config.yaml
dataset: "histories of elementary cellular automata, time running down"
crop_scale_min: 0.8
targets: ["rule"]
num_classes: 256
init: "kaiming_normal"
max_steps: 6200
epochs: 8.1
warmup_steps: 310
Rows from block 13 of a small image classifier, named by matrix and row number. Rows with one number belong to one channel. Each number is 500 + 40 x the weight over its row's rms, rounded and kept within 0 to 999. All counts start at 0. Numbers have three digits each.
Before each channel's rows are labels from the 100 images, of 14848, where the channel reaches its highest value: "colour at peak" is the nearest of a few named colours to the mean colour under the peak; "strongest on" is what is common among them. Only what is clearly more common there than usual is listed. The data: histories of elementary cellular automata, time running down.
# convs0: first 3x3 conv (model.blocks.13.convs.0.weight, 96x96x3x3, each kernel summed), inputs 0-47
# convs1: second 3x3 conv (model.blocks.13.convs.1.weight, 96x96x3x3, transposed, each kernel summed), outputs 0-47

colour at peak: black
strongest on: large cells
convs0.24:505582537534492488454486490594461533510502534480498518456453441521532583450479490583455518579525525483465502501534546400539484528496533511459569
convs1.24:512506460485544547543519441455447481510498542479469471481435416554537516493476487548467547468575458498385379499493544501476480485425534478541456

colour at peak: white
strongest on: 111 turns on; 011 turns on; 010 turns on; sparse start
convs0.8:485478445498521456518554534514522478459513489529516467507542547476502523523522452473446493554451494502462509579514495541492574472546496494520351
convs1.8:471508496444501490571541472503474585475575489549457462486479445553514423420509457519538480456528509525455495538467488511505528537451476495570417

colour at peak: black
strongest on: 101 turns on; large cells; 010 turns on
convs0.43:467393505485530529489549482457533449535496434483523528478476540545582419508468485492496443478433480488530590490563459493531479505567583520501455
convs1.43:497473492509532483500460508462505462574522469475486473515457532491430505520475493481572568491538471431501544499580443480549505535476514488471551

colour at peak: black
strongest on: large cells
convs0.12:549526472513490434440430548468523511494506503506515541524501492498511512506552469509530367563534507489479511555511555500530482484430480447518492
convs1.12:527548538474525449487436529547503478446512465477399463450551471497468473430470515462443422522517518495509470494490521437428484484493500593511511

colour at peak: white
strongest on: 111 turns on; 101 turns on; 010 turns on
convs0.29:524523504513490469460475523485559497425454542470535527504501451482519513463432457460512518479487437472575423439486520509488507552604564456501455
convs1.29:540534490512551508459414559498399515494536459492470459484455450467488465465496510451508539508556465475542513569557552475543471504505520578500474

colour at peak: white
strongest on: 010 turns on; 111 turns on; 001 turns on; rule: rule 238
convs0.32:520434533522481501489597492486526494497523463463517511557433450495535508514449507473472533470449512451444530457424457516542470488539486614412509
convs1.32:494515414481483536411435582476523544542487503442469467510511415532525470560528511496533450529465410508492518507464508530466504461447499532494513

colour at peak: white
strongest on: 110 turns on
convs0.60:492531493506507538539489492528430522433478477413511526472485498478485495479500551521474477431521531525495520544575551460443490501521462537418586
convs1.60:470520527452393495490538497489536509473559494479536493471497474496512528431535514477519526507439475535481510529531457524422527512466484532576553

colour at peak: white
strongest on: 001 turns on; 111 turns on; 011 turns on; 110 turns on
convs0.48:456540417518466475518529434525503453426500478459557534451480542433543457476498534462404525505590481558546546512548457519432444485445519470540472
convs1.48:462502497508559546529526443474513539497497581487533436465597599532477485432558505512491497463546520494506531394499492481435499515544487516504481

colour at peak: black
strongest on: 111 turns on; rule: rule 144
convs0.89:481529465495465532534544484516454460510503413469477451516496490541504506563496574465442558478488453464515582431493468448540485519375456546578559
convs1.89:475491496490517449503493558458570558569461575479497512461496481558449445486496481440551579495530484428507542516527510477536535593407500500465428

colour at peak: white
strongest on: 111 turns on; 100 turns on; 000 turns on; rule: rule 217
convs0.2:542393472511495456488564555493477483518473499459497464477454482482543495455485483548452427515575431533507532508504453457489526441433551652455519
convs1.2:473577524504524469411464510496508436461479507472489461552516481508427455513588532436466423452536503436530487551543505467491460558506524379497515

colour at peak: black
strongest on: 110 turns on; 111 turns on
convs0.66:547484443512548515459426477455577494524519512438473464565461436501470492561425455471504527537511409481500479513523552535524487508522481420517521
convs1.66:540525499500500530538456488510493440582492531510402552481530544455542507526551467462547522634477534493512446453543572461527479508456564527490441

colour at peak: black
strongest on: 111 turns on
convs0.45:504570527487570503545444508482498501525495469495496566453457465466542393505491468440461530566580545524501492536469492498524566541454532430488481
convs1.45:465478553550506370459464541493405482531470455537535490456441503492424528466473510440474508518499457501422502489489482492492447502499551550556538

colour at peak: black
strongest on: 110 turns on
convs0.5:484481520521483433450437480472501535477485483545463497477444532480490488452477407472455478485458583508458553543569510503470470494449483466493496
convs1.5:509500478588545416436526474504522474563522446463500461464485518463525461499549432474525501613569498454507463485446436472454465523495475537480498

colour at peak: black
strongest on: 100 turns on
convs0.71:473496520502480522552540495467508481489520467431473512506444489485534464356499442525440497491584497512587506517594557483531449449555525471519425
convs1.71:424550528542489494519483465515515465547467543512495530469533554476457536489497444498531495506527536547506451505567501500533540487468562454463497